A small masked image model, trained from scratch.
Training: adamw at rate 0.0012, 15900 steps, batches of 512.
Data: trained on rosettes with rotational symmetry, 97500 training examples, 83.5 epochs.
Rows from block 4 of the encoder, named by matrix and row number. Rows with one number belong to one neuron. Each number is 128 + 24 x the weight over its row's rms, rounded and kept within 0 to 255. All counts start at 0. Numbers have three digits each. After the name is the row's rms in percent of the matrix's.
# fc1: MLP up (encoder.blocks.4.mlp.fc1.weight, 768x384), inputs 231-307
# fc2: MLP down (encoder.blocks.4.mlp.fc2.weight, 384x768, transposed), outputs 231-307
fc1.456 139:144116113133133112159142105116112159121122120107150184116155127118141093108123176153084092134125144126138128161126165089107134118099146125109131072124188115137133151120107125101172146096146159148124184122121120123177127127125108170
fc2.456 155:116134110103089153143067114092135140101162126156124123139140139157084123190118158134186121138129135100107110099129156131101191122128124139131136172163138088145123137126150127122146150185096151142130154100128143102168122143141175135
fc1.457 037:120128129133148091119120131162128150159135176137099140144100116154103144159161145115122122141109168113100133134157121122118174107131158120108128155097104132178150101127124112144140165115140160164138120101147107113149092117114181160
fc2.457 051:138151120118150144134107103098156123129099074123141140134144154113123139111113119099121120126154106133102130136123159141106019160149075132124123109166165136096128154126137114110098071183095093071127100137119102120103157110162057101
fc1.458 115:128160086101149121108116118141110163124161098069130156149100171114100112129139147100155135127120106109112117117133178113125154142098142156157129119115134098124156118156092103125143129158144104152108117042131102119159114101151068099
fc2.458 103:113118130094094132094115148134164139143101128115099105134113077155134136128116125117181131126135177131120129179118142123139094083139125130102126155135093129152116164129157128142163126093132132119159147155075157148102133131089111095
fc1.459 094:098107101099082115118115108159183086134099133134137130151095149126132139112120119098111113112101104117148144134125134102141108137155100053093185139141170116090119113157139144153095139167075107091111116132177157115167170141120125131
fc2.459 096:128153133158146163150135119130103133104140138108132131133170097120103106136140130117180116113119168138066104131119142151158124108121169135145125109157111096167132126139143118049190107115122121179120109124075105131110081119139118138
fc1.460 098:171117109179141161104142130177133124131124127111104130121125129172087189097106114112125126175147131136139130105145147158128095149163092159097143144141113120130140144123130115119143148137102120139145121119142104130126126133067128107
fc2.460 087:129156113116144117144150090087168122125159143131140195103051096114150125135119104160132112081129110112134123182124148152139161117090126122169133103159147135102120148125129106125097142160088137098131140135132118132132158166147114124
fc1.461 109:110147141104151173117116120104147146120131121133151114119122142123163142166083104068151138105132150155109173101166150116107117101134117139147135140124105117118095174145148164134116174157100137135084147155083141117131123112116137122
fc2.461 103:141116091139158090139165134141182133125112114129161143145154069086130102124152111098105154089131095109143119147113135156123138119146137130133127126146131105128149073140112141097087161086148063078143170107115106153140155145120138127
fc1.462 123:106108127097153135130116152149120156139134153107142156143119110135141145114122123146140118156110135176096108106143158179132107139111166137126131112132141135140149119121093088129146105101119088186140087117133077101109142147167116130
fc2.462 153:099117111131133152131171133176094129078092139139154126131118136130148116141152127122126135147116134092105115112137146136145152094176110135131123128112154147162128162121165118140098104109136092208122127152107081120121106116102162163
fc1.463 098:113178112103119143119137143123137133162143139117146094126057103148109134117105137138191114129103174162126139082132122148120123100101151118092112139158135109107139165114138184134104103107161165114180112152105160145079145167135140116
fc2.463 095:115070131145140089129103121147102130087127120128120167108190160158132107106137144150096135123142105107145115165142154096148152130170118118157128128132121170113137064140124117125150117164103076154116149147140154114169096098149072145
fc1.464 122:096141071147120107140186146130110129097174092103121166137097131106154101152140106146097092189116143112146112129129101084152135147108132110126135139118143106136120129133142090134149130107133118148103140121094149099148118126118120126
fc2.464 123:106116136174128117122135148145117092134117073113123125115105104109139157117151138154039130153107143111148102128158094106150099160114131134119116111111181135113136121115142120095103150109133142117123097106137146128110140135089101120
fc1.465 117:095108123112156131140119109104110146100140122146139139125160129116153129133138120069130114103151101136134124121126126103120099167163098135119157128140108161167131124110160141142115138144099080127089150115147165130105145093122130159
fc2.465 130:136158136105152128139139124139104108188114133127123112104132115110119134110105136183130138155127182141137130159123099157139096074080194125153136138123163122104112119121114123087107116138091184135139132123099111096129143169131103118
fc1.466 105:127158114083114141097096127118151131150123155122121130131126147148146087183126083079169136121117105119094096127161166105139124098125111135110135153112132137128095155135139126132127152140119149135137167153131160091136149103099118106
fc2.466 102:138122119133086087121133139142153154109129132104100156075145127147116103139112152143062173090111127128124201148155127067109119099135117139122123104142141131137136163139171169113154155140120114188116132136135102139166126130171145155
fc1.467 117:129138109113201106147118138126146148142107143146161138147130108166121095116114103139133134106121145142089145138095113160141112114135154127173136120145140122153128124120094118107170130088141117131130095109113135073158122097141087080
fc2.467 147:103111114142113138156107079096104109146162100145160132111137129178104161144133130122118126188139156118107134141143145130125154144145091127143122143137129143128131133116153104104121206157123174117120131123176141131131139183155179117
fc1.468 023:146146106111127122133092136167150148145111118118134148110145112078126144094149139128114122171163130141113136138122151124130148104110114129151131112109128208194106101129076138091137133114165122118149192111145137120115111118127154165
fc2.468 021:127124130126136153141157095074093112114156161147122139120115153160132147123114103127095134128132074121113125114139102161120129135140125130101132111165132110085109183118152093204150141103116146128140074158105161137119160138101119111
fc1.469 115:145118129104161115132121115098138121147149129128143142140098114180105090124136150114149113108142117154086133131105139146119130103140135131110153128138130127120139089102072130068161145153130094128114128122113094129168124149154122140
fc2.469 125:145135121123110116140142123160142119116166133132136176151092127119117109093130127158139141180134131162105131113119121134140091093128195124112133143140168133148113136121118129182122136146117147158152118133084124127065134183149119168
fc1.470 095:150130116121150121131153134150155126171113154093142139121111119118153135111127096106154121154145135130125144110136169134179176157157131123117124160092131111149141140116100143150137134132092135170130092093138142129138156084116139123
fc2.470 075:122121160158103125102115181157163148114115125125110162097083106153121129122112108155134153133110148123124141164171111117125153109117139135129086130126123106112123186132096165111131135118100141165145125136122084129120131177122136112
fc1.471 127:114099115182142155137144154147098168180155136144145132103159140141128162106115126127098126086137156151162105164147180128133076124123154136167126125094118121100077159112173095129101133140104122137134119109057169139110129084097118126
fc2.471 097:122151127136154145128127146116106139140116105169160138123135113117140154110097130130162129099102133148136146144143097102121107116128161124114124159110099130072135160134164068133142094141142125152138093100078142128108118127067128096
fc1.472 113:163138120165132171174118120115109148100134190142152107142183165105150120124198152141148119158136148140146087131123167099078142067081108168164123155152143115113136093130183126136175146144128131068106155090127118129115113110151149141
fc2.472 101:141127140188168146133112110102133105118149163162106156153141134126140141158127131092095132126134108100116116117172125133116192142091148126149127163104163134106134084136115133130118102121117119108130140100155102121149113104096174148
fc1.473 110:154174145163136132165150108124128138158106156151122130116094123115157125141142150094159142129159141125144107156097094129105127113154123136110135129093150146122092092097134148092122100116128170074127079127165108165119177158145080114
fc2.473 103:153112109111139145149172147133162155131098143138105122124142161118123125111129127130120146148124094146144124141128186128136124114105134124100137116108126119136161143129106102141124136117138078201130153115104107109101101066102154124
fc1.474 091:100124106134126161118129157101115190140176119131143147087166141124153159147097122132088126159127102151126141117189154130147109130155131130110160152119089125129144153156114127080106120118137154120159131109134143072170134122124114128
fc2.474 091:178088129126139132137168102203100118098108151143108141116131163053109064097143130147135087121135138112130124123098137146132110106162115127124097117118149116117131124118132133157153116153103146137153111148095087168134109143140108138
fc1.475 115:129108097119133131172132148118124117133156138123129127123146109116138097167131115120137086106123119116120112122124154126124128144150124130151142141131096143120104138110086109121149167114124136161123166133137117095151150105105165137
fc2.475 147:136129135148134120093145135122141134130113146109163126136123122076158149158130132122123116102124159142147130103128091128161080069093135123128130152105154138108152111118149150106145095126123162106132105114128108129092145133109109159
fc1.476 102:114109111110153148116133159164102173093091131154167142135135103106167141135132120082156109132154108170125108153127145106125099124110110133108125142128110174116147113118169138149134138125108104153103125120170124103146145115174103133
fc2.476 104:149164128131141121102145136115127112146125131110092107100117131119101094125153133150111139120115128127139141141116128203135171126129150136146109073109144120135092167121148150116119125121122138143127118158143082153137172115102144131
fc1.477 105:152123110147090099126138123122130124132135183133139189115109121123107099099106121143122122141116135137089163118134091117166082166140097149091113160140108120122126148079149154094137160134173151141163094126156157158152165157128120122
fc2.477 087:104158102139119124159133175135132129152121118115149143104118116153069087116112096134105139150117137064108150118129150146096114131134137128157111114163137094132104144094126105158153182123163085143148126131103143156138128087145130108
fc1.478 024:138127136153141177118107169170160136128124117094130109126125139125175116131116071120135152134129127139147124100127127096152138108104105127144123130088152145193156093130170065098126106153114135116129157119117120103123130097149120150
fc2.478 020:098114146121120095112136124109104107125125112152130161125118125161125121168091122116170084149118119113116151141137140070150135137156128134113125145129118170119119145137101122116155168140138096166127113123135161139111138147113104087
fc1.479 109:139136135115150167113155118139142157158106101112105117114094148115120099134130137147113152161136100135082121130170123115135155051110140120138114105107123113155130153137131121103115112127131157179143156137118094131114119162090148152
fc2.479 094:129116140130136097164088128157119077127134124149155114118164100203121184102113146143133118110124145131157126153107142119142078176154153128133127126144131135103147114132129118177153142144149136084128127136127169122135135086139097146
fc1.480 129:111107132158129122162157151116163151102127145108154123157164110146104144155151128138147146093145155128143103120118190205116139150152114121126161096155118132094123112107175107094136148156112088129111120119137147115116110103104124125
fc2.480 131:091105140150133076148129149108143146145173111152132144132135114113136150131126118148107157109135102125162093118108135095081125150125129130127125084139128178158146125122089150122103147153078163197092112138138151113161135154172115155
fc1.481 106:138124128132127099162177135142126123100111107146151144107130147095145140122132125132115099102109080141098127125108107150133119163141189137154113131101076126136151165095085100171103123092149109077142111109134160098113128121136121137
fc2.481 086:121144155137163151146105134096087120115162104107124105125113088112120123087105146189165121150115158124150138146133125127166150141146127145090079151141137137093107109123161129109144155141141114136120091132130132115091122125117129138
fc1.482 113:137141129157136080110113127110111136120108136121110133180159140151173112121120110132103102125123174146119166085125109121153087136134113098076139136150120155136120168144161120113115149167140154165112126084091091125105117148103118154
fc2.482 100:131111106118118085120103111112142124129131162159097125130140153136097168083129137141142134149147173107164157154141124119103092091131154121146128144130130135111111137116093140178135138137142139133125124153103148113128090138110113113
fc1.483 099:133099118139139117119207071150156122119168128103165132106162153155139114165170136094066140145141089111143105122146139129151096131182116122120162121082120134148163122108145117152108131160128143155109108128151112121168126087111114153
fc2.483 104:107118161138163129166079163128078138101142121125113094115160105112132141077143133173156106117133172126088120145170143154121145136146123132116134102173146110106117103122111123155138124125167106138106145140140157107114105149150115169
fc1.484 089:121132119142116115134093150130128114131147131123119149131119098125151150146171141142097096171163130148130170154132125106130094144122131185103128121145158138094141136135137160130155165145113130138175112123131164139112136116153145140
fc2.484 079:108124170129114119102131137115120141123115160178110137131137133126107072134078121102116154139111113128109111082156143178083109130128109091122122138126124141140127149065120091150129152117123142113155136094106148114126142115109101137
fc1.485 097:109105090137183129141134115173109159131132172175132129186150085108158092154106118077150148130152122128151139102117127086124155122123145134166162116115134136155101164150117109066118150131095132100113134128137167054124159142092131111
fc2.485 102:146123101111090142155143129168121136112097129123148161124109165106073098110136140141153156140128155134085125157114096120089137103117120135164138099109143119115128137154159118168166108157105103177111117147124112180145118097174125184
fc1.486 114:121141104124126124153147142112132167120120142102123150094147096074153137166123079114176132138111111170096116115162090138099111166148090114126153148098105130126155141137092122164135132123127155094141101131065123114134127120151105168
fc2.486 109:134152133112123139123147109149128100147116156121128180172170136097133190123136141127128114130136132128159105125114144118173142155140149127098145128135106182109116097128135137124095099149159127121136215157130126136101117165120148122
fc1.487 117:198102121143128133132137111133130125097113145099128064147105088128111196134161145130111102148114127095154159137114092134127124137124127134094128146140136122151161092114155089154132150120140109126157110107130151123096128147146119148
fc2.487 084:163100140147116127119142154182153140114098099115130130130109089115112129111134126117129114098134147094157111112133106138092086083121091119147121154116145130157114098111139138154139102130123139181138132142098071172095116157107117151
fc1.488 137:149140093146149115102098116132096171160152132098144156108147070129139118140147156089109145179137125159166122125086109139123124101084095129121138110105157111110186120095158144113177103124154174128158128086148128131139137090063113138
fc2.488 150:119160149132092132140131046125123122137128113122122146128125096131152087126157131107131145158120109063129109129125137143125178121102122129117134122143136144142119106119109153141167121157143161111151119117163124156149160125113110136
fc1.489 108:142064130129146101124120147105161131065124123113126123145124114164117161143149148120123116108103111141112102139113157139153116137099125115139137103132136138151169149096157109154152132138103165144137165147127143052167107119095131145
fc2.489 097:165162144144095134138129134150154154134111136139168163156154121156144135133124122142093139126136153085104153134115157137129097130107145128121116135118158165144165131149090147124106166138098133141135139143115173104087128131122113104
fc1.490 118:148126138132107166141085104124137110102141160100119124127103132091182125123127159125104093134128133198079162120126115149131112137111100147156121092146129096152129140095122156138132128098090163131120042065142115109143128129134114150
fc2.490 094:125118147146120150152102175151124136115163148129129107089123152113133095135136117126119106104135108191055140159148140126111120132152114121146130141133127099142150188125127132137150172106082180105123088112105169138153125111146104138
fc1.491 124:150068107132110113115133092153112123098138109127135162114150121167120128162137128167131123107128087141141113137120133142126116140132125128110111113118142165106109164122129095160123135113103140145127128108145080123145096127112149127
fc2.491 126:133223140130142157134125153107167137137141124121110115124114117090163146109123137130134141130124148121093130176134146133138153115110148127146137127129111092135148099149119133117117086130155116145133116160112174107124126123142097107
fc1.492 098:150159132146115153201166135124074134110153104122129141122119115129153161162152151130147144141144134150171117148107126135111143122172134130153130120067152119110132126089137118096133166130166137140133133107163121150092118175106132142
fc2.492 107:146145129116155074122116105105180136148105174134142137133138149178146092065156133132125152132135110182147124138096157128156108104096115123116124101130133112129123086125130126124152120123139136110134132095105114110080127095132105146
fc1.493 125:131164105072139105128094120144108156096154109105182135158088136150127104126105113095093091158125158165149125124131134117133120165091090127118131128139137110120154120109170149133115148116111126128175132138130201124115114138163127131
fc2.493 115:140125119137136101147141153121148123180121152111149163139148104152177139091156136109138144101136126163146126171096126127136108100135147117060119128116140137079166161122142142145095067065165106146110114132127100139128110085128098150
fc1.494 022:155127102167142101133134117138146121096150144133157142108137146149138132142082106126139135134131196157126145140133123184158144145111179133105133125145120137194141114124079059153169145112105165206098130139143103127118102127131126147
fc2.494 024:141132130112136166117114097102177137136095077136109078148150159119121141085119106125122117148153104116108128142101150121110095168136032140169132090141137122110110168117171152101075080142191124066136123110094148120145134095147107083